{
  "arch": "unet",
  "model": "class-conditioned image diffusion model",
  "dataset": "pictures of board games with random positions, seen at a slant",
  "train_examples": 48750,
  "image_size": 48,
  "horizontal_flip": true,
  "conditioning": "class",
  "objective": "v",
  "cond_dim": 256,
  "targets": ["game"],
  "num_classes": 6,
  "cond_dropout": 0.2,
  "norm": "layernorm",
  "activation": "silu",
  "pixel_unshuffle": 2,
  "widths": [48, 96, 96, 96],
  "blocks_per_level": 2,
  "scale_shift_norm": false,
  "attention": false,
  "upsampling": "nearest_conv",
  "init": "kaiming_normal",
  "residual_init": "none",
  "optimizer": "soap",
  "beta2": 0.95,
  "lr": 0.0015,
  "beta1": 0.9,
  "shampoo_beta": 0.95,
  "eps": 1e-08,
  "precondition_frequency": 25,
  "max_precond_dim": 1024,
  "merge_dims": false,
  "one_sided": false,
  "adamw_lr_other_params": 0.0011,
  "grad_clip": 1.0,
  "gradient_centralization": true,
  "steps": 6500,
  "batch_size": 512,
  "epochs": 68.3,
  "lr_schedule": "linear",
  "final_lr_fraction": 0.05,
  "warmup_steps": 320,
  "weight_decay": 0.5,
  "adamw_weight_decay_other_params": 0
}
Rows from block 11 of a small class-conditioned image diffusion model, named by matrix and row number. Rows with one number belong to one channel. Each number is 200 + 30 x the weight over its row's rms, rounded and kept within 0 to 999. All counts start at 0.
After each channel's rows are labels from the 100 images, of 14848 (inputs lightly noised), where the channel reaches its highest value: "responds to" is what is common among them; "peak on" is the class under the peak. Only what is clearly more common there than usual is listed. The data: pictures of board games with random positions, seen at a slant.
# convs0: first 3x3 conv (model.decb.1.1.convs.0.weight, 96x96x3x3, each kernel summed), inputs 48-95
# convs1: second 3x3 conv (model.decb.1.1.convs.1.weight, 96x96x3x3, transposed, each kernel summed), outputs 48-95

convs0.83,221,215,191,231,206,218,160,223,208,205,214,167,198,201,196,184,185,171,228,227,219,263,179,233,216,186,0,215,198,189,222,212,215,221,196,193,178,199,180,210,249,195,218,218,207,192,205,208
convs1.83,213,239,204,219,180,220,218,166,153,211,175,178,227,243,199,200,165,217,231,189,149,170,238,221,199,234,146,197,198,212,214,196,222,240,219,212,232,206,186,209,197,199,175,183,231,238,164,228
responds to: noughts and crosses; digit grid
peak on: board

convs0.44,175,170,204,196,111,145,187,217,187,121,280,171,194,206,187,194,253,207,126,177,203,190,193,209,222,178,243,260,187,216,198,218,120,198,242,197,211,180,203,218,203,186,197,209,177,129,198,178
convs1.44,193,169,197,214,245,223,148,167,221,190,165,120,234,183,162,192,191,176,232,223,199,212,184,233,150,225,211,154,220,238,223,193,192,209,212,185,205,184,209,213,205,220,193,184,233,225,149,182
responds to: discs in an upright rack
peak on: board

convs0.91,200,197,206,218,193,208,186,188,235,208,198,184,195,183,205,216,196,203,216,219,189,195,202,205,201,215,367,197,240,211,187,189,201,180,230,88,213,183,217,224,209,192,215,208,194,172,220,211
convs1.91,196,137,189,215,195,177,207,229,177,247,205,232,201,207,223,208,224,216,106,181,206,235,222,205,218,194,231,160,158,199,225,208,194,180,186,197,227,251,229,164,188,203,213,200,162,226,210,206
responds to: stones on a line grid
peak on: board

convs0.40,194,190,197,189,217,250,187,192,189,198,140,185,168,206,227,175,156,223,233,196,184,185,192,256,152,206,298,194,180,244,193,228,176,189,120,202,171,177,213,197,184,178,217,203,180,100,217,188
convs1.40,235,245,189,220,226,183,214,211,224,205,248,248,230,185,224,215,227,223,216,185,189,190,185,239,227,163,230,215,224,238,170,249,190,221,193,151,226,155,201,200,193,150,222,212,184,141,205,233
responds to: discs in an upright rack
peak on: table

convs0.20,219,195,177,165,146,173,154,165,119,184,195,166,213,192,169,192,200,230,194,222,178,208,240,156,261,245,278,179,257,155,201,188,211,222,215,205,275,195,166,183,233,223,220,233,254,225,193,207
convs1.20,234,242,181,207,248,222,193,160,254,242,236,236,206,198,206,211,230,151,212,155,217,204,200,205,178,188,205,166,169,218,200,182,179,177,172,133,229,175,208,189,251,209,190,182,185,230,192,208
responds to: discs in an upright rack
peak on: table

convs0.78,186,173,201,167,202,216,193,205,198,229,200,236,191,227,211,163,230,189,183,205,188,200,217,156,231,219,327,178,205,238,182,231,178,189,217,227,183,194,219,222,190,181,199,213,195,210,202,181
convs1.78,189,232,212,254,148,174,182,202,135,146,240,196,221,212,181,260,151,178,218,241,141,148,190,239,204,155,203,215,198,173,183,265,256,217,218,209,181,216,177,218,204,173,171,177,220,193,202,251
responds to: noughts and crosses
peak on: board

convs0.93,186,208,203,229,224,209,196,203,198,196,230,185,180,184,185,242,141,145,231,211,228,171,186,227,178,216,17,194,210,202,190,176,195,162,170,179,232,162,232,259,242,169,195,206,165,254,207,225
convs1.93,226,207,225,211,231,150,230,206,217,236,151,195,159,208,201,212,242,216,196,209,152,223,211,243,243,232,204,229,190,194,166,184,261,223,180,209,178,159,171,180,179,203,175,236,152,165,246,144
responds to: discs in an upright rack
peak on: table

convs0.64,229,219,228,214,175,156,177,175,216,201,217,142,221,236,167,230,181,252,219,218,227,187,183,155,172,208,314,205,208,172,215,193,199,193,190,241,213,223,213,188,184,196,189,182,202,247,206,221
convs1.64,239,229,196,183,124,216,185,198,199,188,190,149,212,211,206,199,285,194,136,196,185,181,206,191,214,226,205,187,181,201,192,259,162,178,256,199,252,214,182,255,203,170,201,203,215,201,244,209
responds to: stones on a line grid
peak on: piece of the first side

convs0.80,190,217,218,210,181,205,207,189,192,191,193,190,201,222,170,183,220,184,204,172,176,211,168,192,205,186,420,202,158,193,205,183,197,215,200,168,192,155,210,213,211,193,197,203,200,217,174,175
convs1.80,209,195,224,185,188,169,221,185,169,194,178,182,231,144,227,227,226,194,202,232,222,215,171,182,200,195,226,238,169,218,279,220,167,190,181,220,183,263,224,208,224,255,165,218,173,160,191,146
responds to: draughts
peak on: board

convs0.55,203,172,190,256,219,214,218,206,225,209,226,189,239,252,193,225,209,176,202,235,187,157,184,207,205,204,340,210,219,177,200,192,202,184,226,209,158,179,160,221,207,236,203,200,239,219,239,210
convs1.55,221,184,198,166,205,223,202,200,150,131,222,159,177,188,228,178,232,257,204,233,202,192,223,193,171,171,209,220,213,198,181,192,237,239,227,156,220,204,204,212,196,226,250,206,161,195,115,151
responds to: draughts; nearly full
peak on: piece of the first side

convs0.65,245,220,214,184,195,237,176,184,199,201,204,240,173,176,193,170,208,199,214,168,172,206,155,214,201,201,70,177,169,183,175,212,178,201,194,234,206,174,213,239,195,205,208,195,217,243,173,255
convs1.65,198,236,189,149,213,173,237,245,234,176,260,191,204,182,222,174,174,194,207,119,183,198,156,205,167,195,150,232,189,190,196,174,184,203,239,206,209,195,165,175,156,198,233,198,149,149,221,195
responds to: draughts
peak on: board

convs0.52,230,165,190,183,222,200,165,198,228,217,229,219,234,208,167,176,179,249,202,171,209,188,197,199,207,233,328,181,203,215,202,163,191,224,245,179,184,177,182,175,266,195,175,209,188,234,193,118
convs1.52,214,189,193,164,178,126,196,241,197,216,257,200,203,162,198,213,208,171,190,112,230,193,176,221,198,150,210,190,203,154,182,163,152,190,208,202,169,185,203,182,201,227,225,153,176,187,186,159
responds to: draughts
peak on: table

convs0.11,210,218,186,218,223,196,179,199,226,201,194,185,174,213,194,208,215,178,207,221,195,217,201,174,212,218,360,203,199,169,198,190,195,195,190,91,167,148,224,206,190,224,203,203,202,197,209,218
convs1.11,193,214,166,197,201,254,246,202,217,209,217,231,182,196,227,235,173,219,169,166,216,184,210,229,196,200,168,195,153,196,214,212,159,205,221,160,180,281,281,213,175,236,156,195,234,155,189,228
responds to: stones on a line grid
peak on: board

convs0.48,188,205,178,231,189,214,203,183,204,79,203,186,217,215,198,145,219,219,166,233,249,200,158,261,230,196,182,182,221,182,203,189,216,177,185,216,185,187,147,184,149,259,227,240,193,160,202,183
convs1.48,251,278,230,204,206,152,211,197,177,205,223,171,194,200,218,192,249,153,183,156,142,199,200,192,183,256,226,186,249,174,204,180,211,167,235,150,192,175,205,205,202,173,222,174,215,217,231,182
responds to: discs in an upright rack
peak on: table

convs0.21,198,220,231,255,211,210,158,177,235,192,246,226,221,163,182,187,162,149,198,187,155,205,187,215,190,162,75,201,207,205,202,178,221,234,202,209,187,216,208,263,223,196,188,208,206,222,193,209
convs1.21,183,160,157,235,164,214,199,224,163,240,215,212,213,198,246,207,235,211,179,216,195,184,202,210,188,190,233,275,187,256,169,214,208,208,238,207,229,183,171,200,158,159,269,222,202,234,199,243
responds to: draughts
peak on: board

convs0.56,193,210,156,197,203,211,152,231,182,212,232,227,226,213,126,220,199,205,231,200,204,201,190,169,190,224,136,109,240,209,208,189,268,211,240,202,229,188,178,187,216,198,213,152,177,138,205,210
convs1.56,217,234,190,175,197,122,217,198,223,175,188,244,175,179,248,201,147,186,248,200,205,227,253,226,169,221,224,292,253,178,199,172,135,206,131,223,219,247,220,190,201,144,222,224,203,251,227,226
responds to: digit grid
peak on: board

convs0.26,211,190,132,119,226,218,173,199,202,162,208,192,217,234,220,185,216,215,256,308,191,251,217,228,148,206,269,223,121,217,174,222,221,235,155,207,195,166,200,184,206,220,171,216,180,234,186,224
convs1.26,242,186,170,213,173,220,213,134,212,160,226,212,192,181,170,218,227,224,196,188,133,221,178,193,217,242,213,212,242,161,172,227,219,181,159,161,188,220,141,217,166,144,171,204,188,189,213,191
responds to: discs on a green board; nearly full
peak on: piece of the second side

convs0.8,192,191,164,211,228,177,199,205,204,216,143,216,180,225,146,152,192,183,145,189,230,209,188,203,239,184,120,170,210,234,224,203,235,194,174,194,165,137,214,196,186,251,165,205,214,268,199,217
convs1.8,207,161,221,193,205,97,163,212,217,208,200,144,212,258,201,209,233,163,227,245,209,198,205,163,232,190,197,205,207,173,225,177,143,206,187,236,210,232,184,228,194,266,187,207,210,249,222,156
responds to: noughts and crosses
peak on: piece of the first side

convs0.81,189,213,164,167,208,200,188,193,216,178,209,229,198,226,175,226,185,226,219,183,147,211,168,197,172,214,214,181,150,200,198,202,186,257,220,256,185,158,172,203,234,265,227,186,235,245,202,211
convs1.81,189,179,218,234,253,255,208,208,194,241,238,250,216,138,146,207,206,186,158,205,254,192,182,228,243,170,180,209,186,210,209,218,165,223,208,192,232,167,226,165,193,174,213,189,215,159,174,154
responds to: noughts and crosses; nearly full
peak on: piece of the first side

convs0.34,188,194,229,201,221,192,181,196,211,216,217,230,150,182,225,197,176,205,254,221,222,114,164,196,213,246,26,191,213,174,242,220,216,223,197,198,202,187,163,275,216,215,169,203,200,186,195,219
convs1.34,177,211,252,171,173,232,223,200,209,196,213,225,221,187,247,209,216,143,224,156,169,187,206,173,211,174,203,174,204,195,213,223,226,195,188,178,184,214,189,164,238,226,223,138,214,272,201,216
responds to: draughts
peak on: board

convs0.63,157,177,164,195,250,208,132,240,195,170,210,186,196,184,208,225,227,176,227,159,171,239,162,204,166,236,154,247,186,167,192,202,242,235,203,188,253,138,225,226,249,185,174,206,162,195,190,199
convs1.63,189,193,278,224,197,169,269,220,184,183,163,184,211,166,180,198,177,211,229,163,206,215,170,178,224,205,231,235,211,214,153,201,189,158,295,194,204,216,218,186,158,222,206,179,199,206,193,220
responds to: discs on a green board
peak on: table

convs0.15,148,193,232,242,218,206,179,195,177,213,170,234,168,200,198,207,178,200,211,220,196,219,178,200,208,224,253,229,198,169,205,205,209,170,206,239,202,168,187,239,181,199,216,148,176,95,155,209
convs1.15,169,167,204,202,161,198,198,156,181,213,182,226,200,227,174,227,194,165,122,162,242,185,196,269,196,183,182,159,167,203,186,228,218,145,193,165,200,243,210,168,276,205,192,227,205,210,217,234
responds to: stones on a line grid; nearly full
peak on: board

convs0.12,172,171,195,190,188,196,186,205,228,198,206,195,192,237,197,180,191,193,179,226,209,210,228,145,213,199,374,191,196,220,180,200,206,202,213,214,195,210,199,206,209,212,207,202,179,216,194,218
convs1.12,210,265,191,190,210,180,241,216,238,192,209,230,280,202,178,224,193,130,232,171,244,240,211,203,162,226,181,174,148,217,241,188,234,201,242,229,188,232,169,241,224,217,230,235,188,199,243,228
responds to: digit grid; nearly full
peak on: board

convs0.94,244,174,194,174,188,230,202,244,192,199,177,159,198,204,173,216,267,256,180,210,169,188,203,213,269,205,125,242,188,232,201,201,169,192,280,207,227,159,230,173,209,211,218,166,204,234,206,197
convs1.94,178,182,214,225,229,195,192,202,220,165,204,253,204,196,195,147,193,198,215,130,225,186,169,222,187,202,207,201,214,141,151,213,218,142,230,229,193,217,197,191,231,174,194,225,219,239,211,265
responds to: draughts
peak on: table

convs0.53,228,175,193,191,154,223,162,168,207,206,164,202,237,191,193,254,209,230,220,161,193,169,255,180,95,210,215,190,188,185,204,196,216,202,203,202,158,181,197,163,180,236,214,207,203,228,197,212
convs1.53,232,158,207,180,201,209,175,211,200,224,196,275,292,189,218,147,186,212,252,173,223,204,198,175,228,204,217,188,203,238,198,260,238,193,162,178,236,166,190,231,193,222,168,205,187,165,173,257
responds to: stones on a line grid
peak on: piece of the second side

convs0.39,230,205,171,194,150,191,215,196,203,204,198,177,198,215,217,203,181,238,162,220,183,208,197,229,210,193,239,232,257,246,190,187,144,183,84,211,173,217,212,192,216,180,219,194,183,185,169,272
convs1.39,214,201,201,188,196,241,230,207,198,246,135,198,229,200,234,191,182,198,236,160,191,162,194,217,206,194,220,178,192,250,223,200,272,260,165,178,233,169,230,206,203,148,226,201,210,164,207,205
responds to: discs in an upright rack
peak on: board

convs0.92,199,221,225,209,250,244,174,202,210,191,212,188,180,198,196,246,242,275,215,214,153,187,190,208,168,181,177,211,246,193,193,181,184,182,208,252,199,181,158,252,173,176,175,179,185,242,174,198
convs1.92,176,221,183,169,124,199,171,164,230,205,216,180,180,156,239,175,189,246,214,252,184,225,139,159,195,175,147,210,208,234,122,197,183,225,210,234,229,205,195,174,229,240,161,227,170,239,250,158
responds to: draughts
peak on: board

convs0.59,169,228,206,199,173,206,177,203,259,199,230,145,178,191,183,299,228,181,186,175,225,203,203,228,152,230,229,205,177,260,192,161,190,199,206,195,184,188,159,179,203,228,185,213,326,234,234,235
convs1.59,164,182,218,237,202,262,227,185,138,261,210,253,253,228,202,197,172,191,232,203,245,195,238,156,198,140,205,233,207,190,210,199,261,225,181,201,212,224,227,170,229,238,161,230,210,160,201,232
responds to: stones on a line grid
peak on: board

convs0.57,195,184,187,212,186,222,165,184,166,179,214,144,229,177,180,177,249,209,211,207,178,199,201,210,206,198,331,168,178,207,201,197,178,217,192,232,180,219,249,185,173,223,192,177,221,217,239,209
convs1.57,215,150,254,147,204,154,164,250,237,232,209,209,191,187,180,174,215,219,169,195,211,205,250,165,194,147,224,222,179,199,217,175,272,217,197,189,167,172,268,224,208,236,175,227,214,204,221,153
responds to: discs in an upright rack
peak on: table

convs0.37,195,194,195,202,159,191,207,189,189,134,251,149,248,218,158,199,239,221,188,203,224,171,207,177,184,182,217,210,201,183,181,215,184,204,224,224,171,200,206,191,146,295,194,207,193,201,205,145
convs1.37,222,145,195,195,203,255,198,193,151,235,222,202,213,213,209,234,162,202,230,242,199,173,210,200,203,173,164,113,230,220,203,202,274,190,134,233,244,231,249,255,194,205,171,206,181,161,179,167
responds to: stones on a line grid
peak on: table

convs0.1,172,215,201,230,199,189,176,200,214,196,191,193,184,189,210,213,162,207,205,220,190,171,207,206,200,191,369,207,217,187,201,181,197,182,217,103,240,180,208,195,195,190,183,205,199,193,209,216
convs1.1,182,196,170,200,217,241,202,199,197,236,222,147,173,200,155,206,197,215,187,191,161,218,200,201,190,193,246,200,191,212,214,187,146,208,207,254,243,225,236,174,176,189,213,157,252,193,172,164
responds to: stones on a line grid
peak on: board

convs0.28,205,227,210,214,204,222,164,190,218,207,196,223,226,207,166,223,237,264,213,203,192,199,182,127,210,181,215,179,160,195,183,221,190,199,245,251,222,217,220,177,213,208,173,213,176,186,158,205
convs1.28,219,170,221,226,224,202,196,204,235,152,253,245,265,239,226,196,232,195,258,196,175,198,228,178,223,143,234,191,171,214,233,195,215,229,193,192,214,204,189,190,224,218,241,185,200,163,162,198
responds to: digit grid
peak on: board

convs0.95,191,247,192,206,187,189,199,189,228,204,189,218,165,205,193,194,175,189,200,276,199,204,225,197,209,192,339,210,188,208,191,189,186,188,212,95,203,173,219,198,221,177,233,192,230,218,173,200
convs1.95,230,229,211,171,190,194,207,229,205,208,215,238,194,184,210,214,158,214,180,175,170,186,196,149,220,187,252,183,178,189,281,208,203,162,232,232,191,207,192,219,144,242,226,200,245,152,206,187
responds to: discs on a green board
peak on: board

convs0.9,211,205,180,221,207,177,193,207,226,169,187,192,220,205,178,218,185,152,193,179,155,231,177,201,196,185,152,176,156,228,201,234,160,204,195,152,219,193,240,262,230,236,173,173,175,194,135,205
convs1.9,216,188,209,234,208,216,132,196,187,185,219,240,176,202,228,155,224,207,236,200,211,168,254,219,173,200,242,225,235,175,141,195,226,171,194,185,208,213,196,166,182,111,214,213,130,208,223,217
responds to: digit grid
peak on: table

convs0.42,248,211,249,192,194,198,191,195,154,184,200,211,175,212,201,211,181,176,163,254,217,197,170,210,229,177,73,185,242,197,232,245,190,212,187,193,230,173,202,192,234,214,207,247,228,228,126,230
convs1.42,224,168,149,238,228,245,199,193,174,174,223,211,195,199,189,240,264,169,203,194,172,254,206,204,222,233,214,206,174,224,207,238,227,184,202,257,209,241,208,189,156,174,207,201,217,172,155,196
responds to: draughts
peak on: board

convs0.89,209,144,165,207,250,204,210,173,259,256,211,218,198,161,162,212,211,183,199,181,235,227,210,230,213,203,135,184,233,161,199,243,203,220,198,231,183,169,196,155,147,265,195,198,134,216,173,190
convs1.89,181,225,200,241,163,175,227,158,183,158,209,199,201,194,180,196,191,214,245,255,187,209,184,278,224,233,198,267,195,207,201,195,184,185,179,161,161,212,179,236,250,179,168,150,204,243,182,214
responds to: stones on a line grid
peak on: board

convs0.16,191,166,221,196,178,202,203,182,199,186,184,197,195,178,208,230,120,234,200,216,167,195,254,208,146,252,241,200,228,192,172,190,185,215,204,187,209,178,198,150,172,209,205,178,227,189,239,205
convs1.16,201,158,235,184,186,247,161,139,290,194,217,223,209,228,165,122,198,206,208,206,244,217,163,186,223,226,183,174,273,202,173,190,222,201,191,213,190,225,214,207,244,232,198,187,195,195,212,213
responds to: stones on a line grid
peak on: board

convs0.7,182,179,218,247,214,218,184,191,170,220,211,183,145,122,227,186,167,209,226,229,209,212,166,174,207,252,115,195,215,197,251,211,204,196,144,198,161,229,224,259,210,166,182,201,212,194,236,222
convs1.7,197,224,167,148,170,150,164,230,197,227,178,150,248,193,205,204,247,157,242,157,268,206,153,182,220,192,214,226,221,238,191,167,159,186,244,149,193,139,170,189,150,155,205,232,202,210,179,205
responds to: noughts and crosses
peak on: board

convs0.67,193,192,197,188,173,182,188,211,200,208,190,216,190,240,182,204,206,199,165,151,190,189,200,213,179,176,404,204,229,226,209,192,177,201,203,159,193,169,157,211,196,179,194,219,213,208,205,170
convs1.67,264,228,142,185,147,183,201,207,200,189,184,260,197,198,141,218,213,197,191,189,148,170,156,186,162,200,206,225,256,217,174,195,151,206,196,191,160,169,186,259,211,199,227,162,153,261,213,224
responds to: noughts and crosses; digit grid
peak on: table

convs0.32,216,201,235,162,219,195,186,196,201,187,198,225,192,179,219,206,165,169,223,209,225,189,146,251,193,196,27,210,191,199,214,202,206,194,223,161,190,222,147,240,232,222,188,218,214,183,195,219
convs1.32,159,183,190,192,139,181,173,207,206,151,199,215,162,189,222,183,182,235,153,223,229,171,207,172,144,219,189,203,173,208,198,188,186,171,207,183,153,212,235,218,249,206,211,220,170,185,197,202
responds to: digit grid; noughts and crosses
peak on: board

convs0.90,155,198,182,204,163,198,178,213,197,208,207,225,226,214,202,182,231,200,169,201,174,188,192,180,221,204,364,175,188,162,189,218,191,246,211,179,190,216,217,184,178,254,239,192,249,217,209,180
convs1.90,164,215,227,242,163,203,218,189,187,158,182,223,207,208,175,227,213,186,183,207,239,226,162,148,190,203,198,215,203,147,194,157,169,252,167,233,212,208,146,200,238,183,199,183,147,202,182,201
responds to: noughts and crosses
peak on: table

convs0.10,166,225,212,205,189,124,200,190,212,198,190,208,191,215,180,248,159,230,176,218,187,186,179,213,191,207,320,213,168,212,210,184,181,196,145,239,248,187,249,221,192,197,216,177,148,180,207,193
convs1.10,202,203,182,185,222,227,221,181,225,215,219,171,121,159,268,215,165,193,138,186,183,189,200,206,187,229,193,168,195,247,237,217,225,223,207,200,169,191,236,161,243,216,210,216,260,220,155,252
responds to: draughts
peak on: board

convs0.71,176,197,241,188,217,195,228,168,193,189,205,193,281,190,241,256,165,214,193,136,187,185,219,276,191,217,242,182,205,190,227,226,198,217,154,161,181,216,220,209,198,190,160,241,237,162,214,235
convs1.71,215,237,219,243,236,214,204,216,238,216,181,211,132,193,133,157,196,231,160,220,178,185,208,213,181,224,130,223,235,203,212,253,227,188,191,210,176,176,183,130,171,203,232,188,159,247,220,223
responds to: discs in an upright rack
peak on: table

convs0.79,180,165,198,178,162,203,184,151,205,170,181,202,227,179,178,190,206,224,216,191,272,225,226,230,220,188,326,207,169,237,194,240,197,238,242,181,216,177,230,136,147,222,175,196,201,202,206,176
convs1.79,228,229,219,174,182,201,194,223,209,176,229,199,175,211,279,167,205,161,214,273,209,222,233,200,222,201,192,195,192,184,185,212,129,193,244,180,166,234,151,203,252,183,226,184,209,190,208,214
responds to: noughts and crosses; nearly full
peak on: board

convs0.23,187,199,204,234,213,188,176,225,175,244,186,220,185,202,181,207,169,155,195,200,181,181,224,149,137,200,300,225,202,177,183,203,195,174,207,252,174,191,190,167,166,161,218,242,180,227,211,202
convs1.23,171,181,187,144,194,192,202,234,155,151,147,207,264,218,188,181,218,147,219,200,194,220,192,171,220,253,198,173,231,202,212,228,207,249,154,200,197,160,204,218,196,202,139,216,192,207,144,254
responds to: stones on a line grid
peak on: piece of the first side

convs0.50,183,183,213,177,245,205,210,200,203,211,217,193,220,199,212,176,238,173,211,184,237,209,202,209,204,173,311,190,200,201,196,262,218,177,192,233,211,205,207,206,204,179,227,201,181,199,210,178
convs1.50,163,232,219,205,163,153,182,211,212,227,238,184,203,228,161,207,180,216,200,217,150,218,181,249,176,242,184,208,227,212,178,214,199,257,234,177,251,189,208,233,183,172,229,191,244,189,238,192
responds to: digit grid
peak on: board

convs0.18,172,210,224,213,190,218,184,196,243,218,223,235,252,174,236,243,169,152,228,220,228,217,204,221,190,180,100,219,223,178,196,193,198,169,239,170,235,189,164,188,249,207,194,212,230,195,159,185
convs1.18,219,164,162,180,209,265,165,221,214,220,168,175,251,211,202,176,220,197,166,206,177,162,248,159,211,220,201,212,183,187,230,135,190,215,194,207,214,146,266,190,176,186,189,198,163,193,177,159
responds to: draughts
peak on: table